config.toml
train_examples = 78125
hop_length = 160
encoder_isotropic = false
text_encoder_activation = "swiglu"
lr_schedule = "wsd"
Rows from block 10 of the audio encoder of a small contrastive audio-text model, named by matrix and row number. Rows with one number belong to one neuron. Each number is 50 + 15 x the weight over its row's rms, rounded and kept within 0 to 99. All counts start at 0.
Before each neuron's rows are labels from the 100 clips, of 14848, where the neuron reaches its highest value: "peak in band" is the frequency band that holds the peak; "responds to" is what is common among them. Only what is clearly more common there than usual is listed. The data: notes from a synthesiser with random patches.
# fc1: MLP up (encoder.blocks.10.mlp.fc1.weight, 1920x320), inputs 240-319
# fc2: MLP down (encoder.blocks.10.mlp.fc2.weight, 320x1920, transposed), outputs 240-319

peak in band: 2000 to 4000 Hz
responds to: narrow pulse
fc1.707:67 65 63 56 55 57 58 49 45 24 32 60 25 22 47 82 61 24 56 45 60 49 68 32 42 76 36 45 49 58 59 38 35 50 27 29 66 51 48 63 83 55 39 45 51 64 73 48 40 53 39 40 59 70 36 53 36 25 65 30 61 44 49 65 45 53 34 76 49 72 50 26 50 40 47 47 26 32 49 55
fc2.707:22 34 60 43 67 31 73 53 32 49 55 68 00 45 30 62 60 46 53 47 38 59 47 57 48 65 66 51 48 42 39 17 46 53 40 59 61 54 26 63 31 20 66 64 54 40 70 46 54 46 46 57 62 41 73 39 42 24 43 46 46 42 57 64 57 41 53 59 67 60 45 25 48 38 55 49 56 57 35 56

peak in band: 250 to 500 Hz
responds to: triangle; filter wobble; filter: band-pass
fc1.557:51 16 46 41 33 13 51 65 64 50 48 38 57 80 59 42 28 62 67 57 63 42 49 68 50 42 41 68 64 47 50 56 34 60 37 39 49 59 57 36 54 85 19 43 40 36 47 50 41 56 33 68 43 47 52 59 43 18 63 63 28 51 62 64 70 51 69 37 58 36 62 40 49 55 49 53 57 55 40 83
fc2.557:57 45 63 71 59 45 67 57 37 66 72 67 32 28 33 43 23 46 60 54 36 23 53 36 67 61 52 39 36 69 35 47 64 58 78 53 75 46 52 36 51 44 41 52 69 47 62 53 63 33 08 76 41 31 53 67 52 55 84 48 60 50 36 66 36 65 67 39 30 61 71 37 65 46 45 75 69 53 42 45

peak in band: 250 to 500 Hz
responds to: low-pass; triangle
fc1.640:63 44 51 34 64 58 29 52 50 53 27 54 61 50 15 46 64 51 52 64 30 50 76 34 59 36 48 60 37 55 56 45 66 53 46 46 62 49 49 31 56 67 38 36 56 28 64 57 62 57 27 38 22 44 56 56 49 31 41 58 13 35 36 56 55 32 64 30 53 56 88 62 63 70 20 47 72 65 44 62
fc2.640:58 43 38 52 69 34 83 19 41 54 81 80 47 65 54 51 12 55 43 23 50 62 28 40 50 41 35 57 57 62 49 36 90 56 54 41 57 64 63 29 27 57 52 37 34 33 54 30 33 45 61 44 76 34 55 42 46 73 50 44 42 39 43 55 53 45 41 32 60 39 51 54 48 42 24 30 64 55 62 42

peak in band: 4000 to 8000 Hz
responds to: hard sync; band-pass
fc1.156:65 64 55 66 27 43 63 35 56 42 68 28 67 56 67 32 42 47 61 39 82 27 46 39 59 73 30 51 37 42 44 36 78 78 62 47 52 39 71 60 51 44 52 60 32 43 43 39 88 54 54 40 32 72 53 80 24 34 41 60 24 56 27 61 49 57 66 50 42 68 29 67 47 52 30 63 38 65 63 83
fc2.156:48 57 76 45 47 19 35 59 55 39 62 59 32 44 39 61 48 53 23 44 86 46 43 49 74 62 44 19 24 49 35 63 26 71 59 59 31 52 46 34 65 46 57 31 29 72 57 39 73 39 50 56 38 45 34 47 61 55 55 52 47 45 60 62 40 53 39 47 58 70 58 50 54 64 51 60 89 53 86 46

peak in band: 4000 to 8000 Hz
responds to: bass register; triangle
fc1.341:46 66 46 33 70 56 44 38 43 68 69 80 38 42 57 21 54 47 64 44 54 34 64 60 61 47 47 40 44 53 48 56 25 35 60 57 58 51 46 68 52 30 34 71 72 35 54 21 50 07 49 40 75 71 45 10 37 44 61 53 46 40 42 28 49 57 66 67 61 49 35 29 57 58 27 48 39 66 63 60
fc2.341:53 37 62 55 59 54 52 89 56 38 41 72 53 44 50 56 32 76 57 62 54 65 46 52 36 61 44 41 57 57 41 64 88 72 41 38 79 67 61 48 55 36 58 59 70 36 50 46 53 68 35 39 39 47 44 61 49 49 42 52 17 53 27 29 58 71 37 56 44 31 16 15 71 49 33 54 44 41 59 52

peak in band: 250 to 500 Hz
responds to: drive; high-pass; square
fc1.482:44 45 68 60 45 72 60 73 49 46 58 46 39 29 43 32 58 61 58 40 57 51 33 44 46 38 67 61 32 61 49 49 65 85 55 49 44 59 43 68 11 37 62 64 75 66 40 49 49 66 63 64 62 40 63 40 65 55 47 49 57 51 71 54 69 42 42 54 50 45 52 49 26 35 43 42 60 61 67 38
fc2.482:40 56 45 67 51 46 52 18 49 86 72 24 63 57 26 49 62 51 48 58 56 49 30 21 31 39 33 53 34 29 48 25 49 42 60 62 64 66 62 33 46 43 42 35 60 77 64 55 23 43 46 61 58 39 57 23 59 61 22 79 45 41 41 52 66 79 56 35 05 17 61 51 41 34 72 60 77 44 47 57

peak in band: 2000 to 4000 Hz
responds to: filter opening; high-pass
fc1.177:81 24 56 47 36 51 47 46 38 44 30 43 35 35 46 40 38 75 64 66 51 43 33 36 49 57 69 49 77 57 36 35 49 40 47 37 63 35 67 46 44 22 61 56 45 66 49 56 85 61 56 54 48 82 17 29 48 55 24 63 71 48 21 48 30 16 62 48 47 48 45 29 64 43 60 67 87 16 61 47
fc2.177:56 58 44 39 73 73 49 44 29 24 51 65 59 24 37 68 37 45 29 72 59 40 53 39 53 53 36 39 77 53 10 82 51 43 56 53 86 24 48 72 49 36 43 76 29 37 58 63 33 34 57 27 50 26 38 76 50 57 24 51 43 58 74 43 43 58 63 46 48 54 66 58 69 42 63 43 40 31 45 50

peak in band: 250 to 500 Hz
responds to: filter wobble; ring modulation
fc1.124:19 35 55 28 55 62 44 62 39 60 59 31 47 37 66 32 50 43 48 33 42 44 60 44 29 59 36 58 57 51 40 41 40 74 26 44 31 28 71 33 61 71 53 41 58 53 55 48 42 56 59 82 30 69 45 45 45 38 42 78 66 40 13 24 49 52 46 67 36 32 50 58 54 62 53 43 50 41 45 41
fc2.124:26 56 40 54 46 99 17 46 59 34 38 37 79 49 69 68 58 46 32 43 67 61 73 46 50 46 37 42 80 54 48 44 51 77 56 38 39 52 56 42 62 30 66 58 36 56 37 65 42 49 55 55 54 44 45 68 23 22 54 50 68 49 64 37 58 81 46 37 63 69 28 42 69 54 52 40 51 64 51 56

peak in band: 4000 to 8000 Hz
responds to: detuned saws; ring modulation
fc1.271:51 71 44 28 29 54 27 46 56 55 49 30 07 44 24 62 48 49 65 39 64 30 64 52 61 49 82 38 56 41 38 54 52 56 63 36 29 31 55 53 51 50 62 69 78 40 67 32 50 56 26 53 52 47 71 35 53 39 22 54 54 47 47 55 45 30 82 00 48 43 67 65 63 51 64 61 74 59 42 68
fc2.271:68 74 47 57 23 42 39 61 50 48 59 46 57 45 53 38 53 45 16 63 53 24 31 38 28 73 42 02 74 25 51 60 57 48 62 22 41 40 60 73 56 52 66 61 56 69 49 57 40 49 83 72 61 57 26 60 45 48 75 48 46 42 44 35 39 75 55 42 45 46 54 50 35 65 38 25 51 51 73 36

peak in band: 4000 to 8000 Hz
responds to: resonance; narrow pulse; oscillator: triangle
fc1.760:55 48 42 61 44 78 49 55 65 54 15 76 29 65 51 64 52 65 75 47 66 46 59 44 59 21 51 48 35 40 52 54 57 46 73 42 21 39 47 45 55 57 56 57 69 38 30 67 52 63 46 59 46 55 55 47 47 79 35 65 52 38 63 46 66 63 42 39 66 43 32 51 58 57 59 38 56 23 43 94
fc2.760:56 62 18 59 42 51 97 58 55 59 45 66 56 72 50 56 63 56 55 35 59 42 58 81 61 57 46 51 33 36 06 69 30 31 37 73 37 26 68 32 65 64 48 34 25 32 40 23 66 45 35 66 45 63 48 48 44 51 44 42 56 55 77 50 47 61 42 35 64 32 28 61 31 83 68 54 69 54 48 60

peak in band: 250 to 500 Hz
responds to: noise; narrow pulse
fc1.289:35 24 61 40 23 57 56 54 69 63 50 61 44 49 61 71 22 63 38 50 82 75 34 75 29 21 54 42 56 55 56 47 24 52 56 62 55 58 55 21 82 86 19 67 47 33 22 49 30 40 57 59 34 37 36 69 42 54 53 49 60 59 19 48 62 34 29 66 39 46 45 71 55 59 57 77 45 45 50 52
fc2.289:59 52 61 61 42 64 39 37 60 26 71 35 56 33 61 54 46 38 22 57 60 48 42 24 44 52 56 42 44 34 42 26 56 77 59 57 65 51 49 59 29 60 22 61 52 27 81 55 55 52 44 58 58 41 42 64 55 40 56 67 24 28 48 35 55 37 32 51 33 62 60 62 40 40 42 64 39 43 48 50

peak in band: 250 to 500 Hz
responds to: triangle; notch; no filter
fc1.313:49 22 62 40 60 28 25 53 53 57 27 39 59 62 43 13 21 31 62 19 47 35 72 50 45 69 69 55 61 39 37 44 55 36 33 73 42 61 68 51 34 67 67 48 44 34 72 94 64 53 35 48 71 66 41 49 15 31 68 22 47 72 53 51 36 63 58 44 50 60 31 20 39 69 46 41 59 42 51 71
fc2.313:72 65 26 69 61 42 66 49 03 62 51 40 37 59 41 57 60 34 60 51 46 55 74 48 32 55 54 39 45 19 41 41 68 52 41 74 62 68 52 42 39 48 42 71 31 20 64 48 60 24 43 53 34 70 61 53 40 37 57 58 58 55 21 50 38 71 73 59 14 53 50 62 43 51 58 70 51 56 37 49

peak in band: 1000 to 2000 Hz
responds to: notch; detuned saws
fc1.695:49 61 39 63 34 25 52 43 55 34 55 50 53 44 71 19 60 29 35 53 50 50 59 41 49 48 60 98 46 32 37 73 66 65 28 29 41 35 41 42 42 45 61 25 56 39 60 50 68 72 60 17 54 57 41 56 42 62 46 41 64 43 41 44 19 35 68 60 21 53 31 53 25 56 40 43 53 77 57 62
fc2.695:49 63 49 56 47 23 55 63 32 20 28 43 44 53 72 79 41 31 55 47 49 78 29 44 47 57 47 50 65 44 63 46 18 35 37 54 67 55 37 68 70 51 63 37 32 43 54 42 52 52 71 50 45 56 39 67 44 43 33 46 52 40 59 41 67 47 37 43 73 67 59 53 46 62 41 52 66 80 66 00

peak in band: 1000 to 2000 Hz
responds to: filter motion: fixed filter; notch; filter: high-pass; noise
fc1.440:77 42 56 34 53 45 57 55 26 80 41 29 51 96 44 38 31 48 40 52 67 50 28 58 68 95 37 34 35 55 72 48 90 35 56 50 31 43 64 30 53 52 23 68 49 61 59 35 21 69 43 54 50 43 80 55 34 53 80 75 93 44 60 45 48 48 57 48 38 58 71 54 37 60 57 28 17 51 74 71
fc2.440:49 44 33 60 38 49 32 43 32 54 50 48 88 37 44 51 43 54 44 44 40 59 68 40 86 67 36 30 64 67 37 36 53 32 49 73 57 46 67 55 27 62 18 72 38 41 53 57 59 66 48 48 18 49 17 46 49 39 30 52 51 39 28 52 67 52 69 38 95 56 44 62 38 34 30 27 35 49 22 62

peak in band: 2000 to 4000 Hz
responds to: inharmonic FM; harmonic FM
fc1.71:67 57 44 57 45 68 45 50 40 39 39 38 32 61 31 41 43 79 49 53 49 65 27 36 62 45 85 55 51 53 36 33 46 56 39 36 56 43 13 93 52 63 81 36 67 28 64 23 50 64 60 40 66 33 68 52 48 58 59 69 39 52 27 38 14 42 51 37 40 49 61 33 79 59 46 73 61 50 41 72
fc2.71:22 63 55 30 63 58 58 67 47 12 59 44 42 53 38 39 42 45 55 46 67 65 39 70 44 50 56 69 26 47 33 46 36 50 53 49 37 61 11 61 26 39 47 52 40 34 57 62 55 64 37 42 73 81 52 64 38 62 57 50 30 69 43 28 51 32 45 61 59 66 44 53 41 45 61 37 60 46 59 84

peak in band: 4000 to 8000 Hz
responds to: harmonic FM
fc1.481:42 59 23 26 59 54 36 48 39 66 42 82 22 61 61 48 62 51 34 53 82 49 55 30 60 67 69 59 28 47 78 45 72 27 61 41 54 59 39 50 51 49 63 49 58 42 33 68 22 63 58 67 33 57 54 53 50 55 52 38 72 36 75 46 55 33 41 61 36 43 70 61 49 43 67 49 38 75 33 42
fc2.481:42 49 45 57 59 54 18 30 82 60 48 63 74 64 59 57 60 22 55 64 61 55 53 75 71 34 53 57 42 31 51 15 51 56 34 65 79 73 51 50 25 39 33 58 57 63 22 70 43 71 62 49 40 35 84 70 88 43 36 58 43 55 37 32 69 61 58 70 42 30 51 66 37 53 34 56 44 46 51 79

peak in band: 4000 to 8000 Hz
responds to: triangle; no filter
fc1.210:57 36 65 25 58 40 60 27 68 33 31 54 57 66 67 31 51 69 63 77 38 44 42 56 61 31 54 34 47 46 62 67 43 42 76 48 65 48 58 42 59 59 39 54 57 28 40 37 93 53 47 42 39 72 45 45 36 61 50 18 57 49 70 56 59 46 56 35 46 80 54 57 47 57 41 53 62 36 41 74
fc2.210:38 68 39 41 79 57 87 43 57 60 75 72 77 65 76 44 54 71 67 49 38 25 56 90 42 42 69 42 48 27 40 43 44 19 48 59 49 73 53 42 46 58 51 63 70 53 55 61 61 40 58 48 46 35 59 50 40 60 50 32 52 43 62 38 41 64 36 72 47 48 53 46 35 26 64 63 44 38 75 50

peak in band: 250 to 500 Hz
responds to: vibrato; pluck; saw; oscillator: hard sync
fc1.88:01 79 59 60 30 44 50 54 39 66 65 42 34 55 17 44 38 32 84 49 57 48 51 42 46 32 48 49 30 27 53 46 72 50 75 57 19 43 34 34 34 13 74 93 24 43 57 56 69 29 62 54 61 56 62 59 48 52 69 50 30 42 55 54 60 45 20 43 58 64 54 40 47 76 51 40 46 70 65 67
fc2.88:29 78 67 73 66 54 48 50 52 70 68 51 52 11 58 45 21 40 41 41 25 59 47 62 74 51 29 42 47 44 50 54 36 56 43 54 54 32 06 47 43 53 55 48 47 56 45 08 41 72 60 66 35 53 44 54 57 53 53 65 00 70 51 64 41 41 65 73 49 44 43 52 62 09 66 71 57 58 56 32

peak in band: 4000 to 8000 Hz
responds to: resonance; square; triangle
fc1.734:49 45 57 64 69 45 54 61 65 42 31 48 55 53 48 40 82 76 58 46 48 43 46 66 65 58 56 53 50 45 45 72 44 05 48 22 35 43 29 36 37 60 62 45 47 48 29 57 58 69 57 41 54 49 21 55 35 46 33 45 51 80 55 03 50 69 33 53 56 51 27 59 61 28 69 46 40 52 58 37
fc2.734:48 35 41 42 69 74 84 63 62 54 66 19 50 97 33 54 58 38 46 44 52 49 60 28 54 42 55 60 62 54 64 67 59 51 65 66 31 70 28 56 31 36 55 41 54 47 14 69 77 49 45 54 70 59 36 58 69 60 52 61 65 61 65 53 38 54 45 64 61 28 78 52 42 75 32 43 60 73 65 44

peak in band: 250 to 500 Hz
responds to: triangle; no filter
fc1.340:88 00 42 44 39 34 27 45 58 48 17 58 71 65 62 45 50 34 64 45 65 55 93 42 46 35 46 45 66 62 65 62 80 72 57 62 49 41 33 44 29 61 50 36 40 43 64 45 54 54 61 67 30 50 40 61 41 51 31 56 15 38 50 45 49 46 38 90 43 39 53 42 61 63 73 67 52 30 28 47
fc2.340:45 54 69 47 61 55 71 57 43 98 07 80 62 29 69 71 53 52 77 48 26 76 73 14 45 42 67 48 71 60 68 49 36 58 69 14 71 43 53 47 68 37 55 69 50 34 62 55 58 40 50 63 32 48 50 39 68 50 57 48 58 42 55 63 51 72 49 75 50 48 64 27 47 44 26 43 50 50 25 28

peak in band: 250 to 500 Hz
responds to: triangle; no filter
fc1.594:63 46 32 60 18 45 35 44 45 52 34 42 84 50 48 46 54 71 28 67 71 52 52 49 37 64 54 36 45 44 38 36 35 82 33 30 32 49 48 47 34 71 65 45 43 54 46 59 36 88 47 83 31 73 46 46 54 40 41 63 41 54 53 49 32 47 28 76 39 57 46 29 33 60 35 61 42 25 39 66
fc2.594:39 66 51 41 57 54 64 57 24 75 26 98 51 26 56 56 43 53 49 38 19 67 59 37 82 50 57 27 95 50 47 50 50 50 87 39 85 47 37 57 60 54 61 91 64 25 35 51 55 58 43 58 57 67 50 27 46 56 60 67 52 47 36 61 51 62 76 59 10 50 51 36 30 45 55 47 53 51 27 77

peak in band: 250 to 500 Hz
responds to: narrow pulse; resonance; filter: band-pass
fc1.239:51 52 70 51 65 56 23 58 59 63 41 76 76 31 25 65 73 43 49 69 65 54 67 26 54 37 54 34 43 41 55 20 83 63 42 58 50 44 25 45 18 42 50 40 54 33 63 41 40 55 37 33 53 58 49 33 26 51 73 49 59 49 75 45 08 32 41 32 57 55 20 46 49 45 46 45 81 68 38 58
fc2.239:60 48 65 52 50 68 56 25 76 64 59 53 52 57 47 59 46 34 43 56 57 43 44 65 20 31 19 33 42 44 55 36 74 48 22 53 54 45 81 24 52 61 55 56 54 58 55 47 42 37 41 43 45 60 35 59 46 54 62 22 50 58 54 25 51 27 56 25 76 60 37 41 33 67 54 46 66 41 34 47

peak in band: 2000 to 4000 Hz
responds to: notch; detuned saws
fc1.44:60 35 57 34 37 49 42 47 80 53 42 56 39 69 43 51 33 51 57 63 39 36 47 65 21 73 42 36 33 34 54 69 33 63 73 36 53 55 62 58 37 56 58 46 43 34 46 61 41 34 71 29 67 36 74 27 59 36 49 58 64 51 75 62 64 62 55 60 57 66 52 37 74 39 72 38 53 37 34 41
fc2.44:64 49 35 28 65 66 42 47 58 43 47 43 27 60 42 22 43 35 26 40 32 29 62 42 55 46 71 49 56 51 43 67 52 41 54 68 15 66 51 59 59 54 27 77 34 61 16 78 34 32 67 29 55 31 50 59 47 55 50 46 25 57 28 74 52 64 60 63 84 25 34 45 62 51 72 31 59 47 33 71

peak in band: 4000 to 8000 Hz
responds to: text has "pass"; inharmonic FM; resonance
fc1.349:25 65 54 50 70 54 23 49 39 66 54 59 64 84 53 62 43 44 52 53 71 80 56 51 32 63 37 60 51 45 30 54 49 16 31 47 17 71 59 76 42 68 43 61 11 43 61 62 80 66 64 44 74 66 74 33 12 46 39 56 78 57 58 66 36 60 40 33 47 40 42 63 45 62 48 54 51 58 70 58
fc2.349:45 60 71 55 50 86 55 53 77 59 45 38 19 59 59 71 30 50 60 63 41 66 81 74 40 60 56 46 52 64 52 43 38 44 43 42 58 49 63 42 74 44 45 46 79 38 69 49 49 47 43 54 38 38 46 45 39 43 68 43 57 49 40 38 45 62 76 35 77 33 59 77 53 47 53 40 63 44 51 19

peak in band: 4000 to 8000 Hz
responds to: low-pass; detuned saws
fc1.415:37 50 34 26 47 43 52 72 71 49 62 36 61 42 63 43 50 45 50 45 48 72 39 49 35 77 58 69 64 43 54 56 39 38 65 65 65 45 69 52 52 20 68 51 57 54 45 51 54 34 41 46 43 31 47 32 53 12 45 81 75 63 71 82 54 56 40 74 34 51 33 78 39 44 44 49 61 55 30 29
fc2.415:61 03 51 53 40 35 78 51 36 46 56 48 63 52 61 35 38 34 55 53 73 34 65 43 35 59 63 56 60 33 56 36 31 40 25 36 46 81 47 54 81 46 89 65 63 57 54 44 23 61 50 52 59 57 53 54 69 44 31 27 43 39 54 31 46 59 68 76 63 52 28 20 41 50 43 53 61 64 34 63

peak in band: 250 to 500 Hz
responds to: text has "register"; text has "bass"; ring modulation
fc1.710:65 94 38 59 49 57 34 57 49 86 60 61 75 30 41 67 37 74 49 62 77 51 37 32 27 38 65 38 36 87 62 59 28 73 69 57 65 41 38 33 27 36 38 48 44 44 33 50 42 34 46 40 30 51 35 53 50 45 29 38 49 51 43 65 59 57 48 47 55 41 32 36 69 57 20 39 28 41 29 53
fc2.710:66 57 45 53 50 60 51 64 44 62 45 52 62 50 50 61 58 42 57 29 29 37 66 59 36 59 52 62 54 34 37 70 31 46 71 49 72 31 47 71 51 48 28 82 40 56 43 59 59 52 64 78 40 75 52 40 65 64 57 55 54 55 43 69 68 50 42 55 40 52 35 67 71 38 83 61 40 34 28 50

peak in band: 4000 to 8000 Hz
responds to: triangle; low-pass
fc1.517:59 28 56 45 34 41 55 51 46 47 46 86 42 29 41 59 51 69 51 76 42 48 39 34 31 39 50 59 30 34 65 49 56 63 53 55 18 46 44 32 51 53 48 43 34 62 65 34 48 54 63 28 59 34 44 99 45 53 39 62 66 47 45 08 44 57 49 74 50 66 75 38 35 59 45 64 70 16 59 37
fc2.517:38 86 57 33 53 40 35 11 69 64 44 54 75 50 36 59 44 58 51 42 35 58 30 33 50 43 39 49 34 36 54 51 82 52 64 53 42 58 55 49 54 44 58 59 44 48 54 25 70 52 62 29 70 46 61 59 52 78 46 30 42 44 36 63 24 47 57 51 58 72 79 18 21 07 63 71 42 49 46 47

peak in band: 2000 to 4000 Hz
responds to: filter closing; inharmonic FM
fc1.429:60 42 39 59 65 47 35 77 52 48 52 46 70 43 67 64 73 28 63 47 39 80 32 55 61 48 64 23 72 28 59 47 54 61 41 35 39 79 36 39 33 50 47 45 66 56 46 32 76 38 44 61 38 66 22 52 38 77 50 58 43 34 46 62 45 45 48 32 30 70 38 56 55 30 66 42 34 39 59 34
fc2.429:52 44 74 65 60 27 57 50 64 27 37 38 53 34 65 39 36 47 55 64 67 42 49 99 52 75 39 62 94 57 64 60 36 14 13 48 56 26 57 52 58 67 30 44 58 50 42 55 41 46 77 66 28 47 48 27 58 28 40 53 57 68 40 66 63 38 76 55 37 57 47 52 39 55 55 68 65 63 25 47

peak in band: 4000 to 8000 Hz
responds to: inharmonic FM; resonance
fc1.653:58 26 65 54 56 59 36 33 64 34 35 46 71 64 58 53 44 23 69 47 54 62 28 63 34 65 55 76 76 17 80 55 27 47 46 64 34 62 27 67 68 47 46 60 47 57 69 51 34 65 54 38 36 48 69 48 56 53 71 59 82 36 19 58 44 47 55 66 45 27 65 56 22 37 39 51 48 57 62 57
fc2.653:26 59 28 61 56 35 15 35 82 35 33 69 62 34 86 71 55 48 55 92 49 54 55 24 56 50 71 39 68 38 43 16 51 52 44 24 40 29 61 71 14 33 58 47 43 47 68 82 60 84 72 38 56 44 65 33 64 45 52 48 61 65 44 40 64 45 66 26 39 32 77 65 55 59 45 55 72 29 71 36

peak in band: 250 to 500 Hz
responds to: drive; bass register; high-pass
fc1.535:59 19 59 47 66 36 50 43 44 19 43 70 09 43 43 42 30 51 66 59 49 54 32 60 34 43 63 51 43 28 54 53 59 82 42 66 34 49 42 57 41 42 35 78 65 36 68 45 33 65 82 37 36 39 58 37 55 26 39 60 86 61 37 42 49 40 55 03 64 42 27 39 55 51 54 49 30 60 63 34
fc2.535:60 45 58 39 73 51 48 52 60 78 78 53 29 65 59 60 79 61 63 35 42 54 51 35 58 21 38 52 60 58 45 46 49 49 71 58 59 68 56 44 42 44 55 28 45 45 50 52 36 70 75 27 68 60 54 37 53 34 47 39 71 61 20 63 51 60 36 46 17 23 56 34 42 38 42 53 49 53 66 65

peak in band: 2000 to 4000 Hz
responds to: drive; bass register; oscillator: inharmonic FM
fc1.630:57 68 49 61 22 61 36 73 84 62 59 69 49 71 52 39 48 73 61 76 55 59 44 59 73 51 66 45 60 32 64 39 42 50 51 46 73 49 78 69 59 43 61 71 59 49 73 31 37 68 60 68 55 66 43 54 34 12 56 58 44 69 60 67 29 33 43 49 68 41 40 75 53 56 52 64 42 45 55 45
fc2.630:76 34 30 45 55 36 39 63 56 54 39 56 49 74 42 22 43 72 60 35 54 43 36 43 42 46 61 56 55 67 43 34 39 51 58 34 44 81 50 24 42 40 13 41 54 67 56 81 69 57 42 35 30 60 66 17 52 63 61 44 37 55 68 75 43 67 51 48 71 86 43 84 68 46 54 35 43 42 44 12

peak in band: 250 to 500 Hz
responds to: ring modulation
fc1.764:37 53 60 22 57 25 55 25 47 57 47 25 22 63 71 41 57 68 35 41 59 58 49 55 82 55 22 41 61 70 58 38 63 80 49 28 52 36 43 38 46 40 56 51 50 52 52 19 68 44 42 68 68 40 34 59 70 56 29 57 58 45 82 27 54 33 53 32 31 40 64 62 45 43 65 50 67 45 35 31
fc2.764:58 56 43 26 80 48 33 63 40 59 46 36 53 19 37 30 30 53 68 63 19 46 50 41 38 13 30 55 51 50 47 64 61 66 50 59 42 42 50 56 42 32 29 39 67 35 71 69 47 53 61 48 45 62 41 86 50 38 58 24 29 53 58 60 39 63 55 58 69 49 44 71 50 66 66 53 62 29 59 55

peak in band: 250 to 500 Hz
responds to: low-pass; filter closing
fc1.375:36 36 57 43 35 59 67 60 62 53 37 80 67 46 47 46 52 34 38 50 56 71 55 61 24 55 41 54 61 43 70 63 47 53 80 70 51 34 47 53 29 57 76 47 35 54 59 50 67 40 55 12 53 47 41 64 37 54 54 41 67 41 66 65 57 17 28 67 42 31 46 25 31 39 40 54 54 31 39 30
fc2.375:48 36 39 49 41 57 30 43 68 57 51 32 53 61 43 42 55 62 46 64 66 43 38 21 83 24 45 42 25 57 45 35 58 56 59 28 45 62 74 46 35 53 66 50 49 30 51 61 57 56 29 67 49 59 56 84 47 66 61 68 53 37 71 30 56 47 31 27 18 30 37 39 51 57 39 54 68 45 14 26

peak in band: 250 to 500 Hz
responds to: ring modulation
fc1.131:69 49 44 40 46 69 40 56 50 30 50 53 63 38 23 72 71 51 61 49 71 33 53 43 64 55 42 40 63 44 75 34 70 50 49 40 62 42 43 39 38 47 76 69 39 64 32 61 99 56 62 27 67 49 23 51 67 43 43 70 44 48 21 49 51 55 48 69 46 39 52 38 61 60 60 68 51 57 46 53
fc2.131:29 52 41 67 60 38 54 50 25 52 95 59 88 74 36 62 18 38 29 54 41 47 35 50 39 44 30 39 45 80 67 44 22 50 83 81 49 23 45 63 58 49 14 34 44 53 58 62 12 46 39 60 69 64 32 36 47 47 16 38 26 20 57 40 66 47 41 50 84 35 39 71 54 42 57 58 62 56 30 70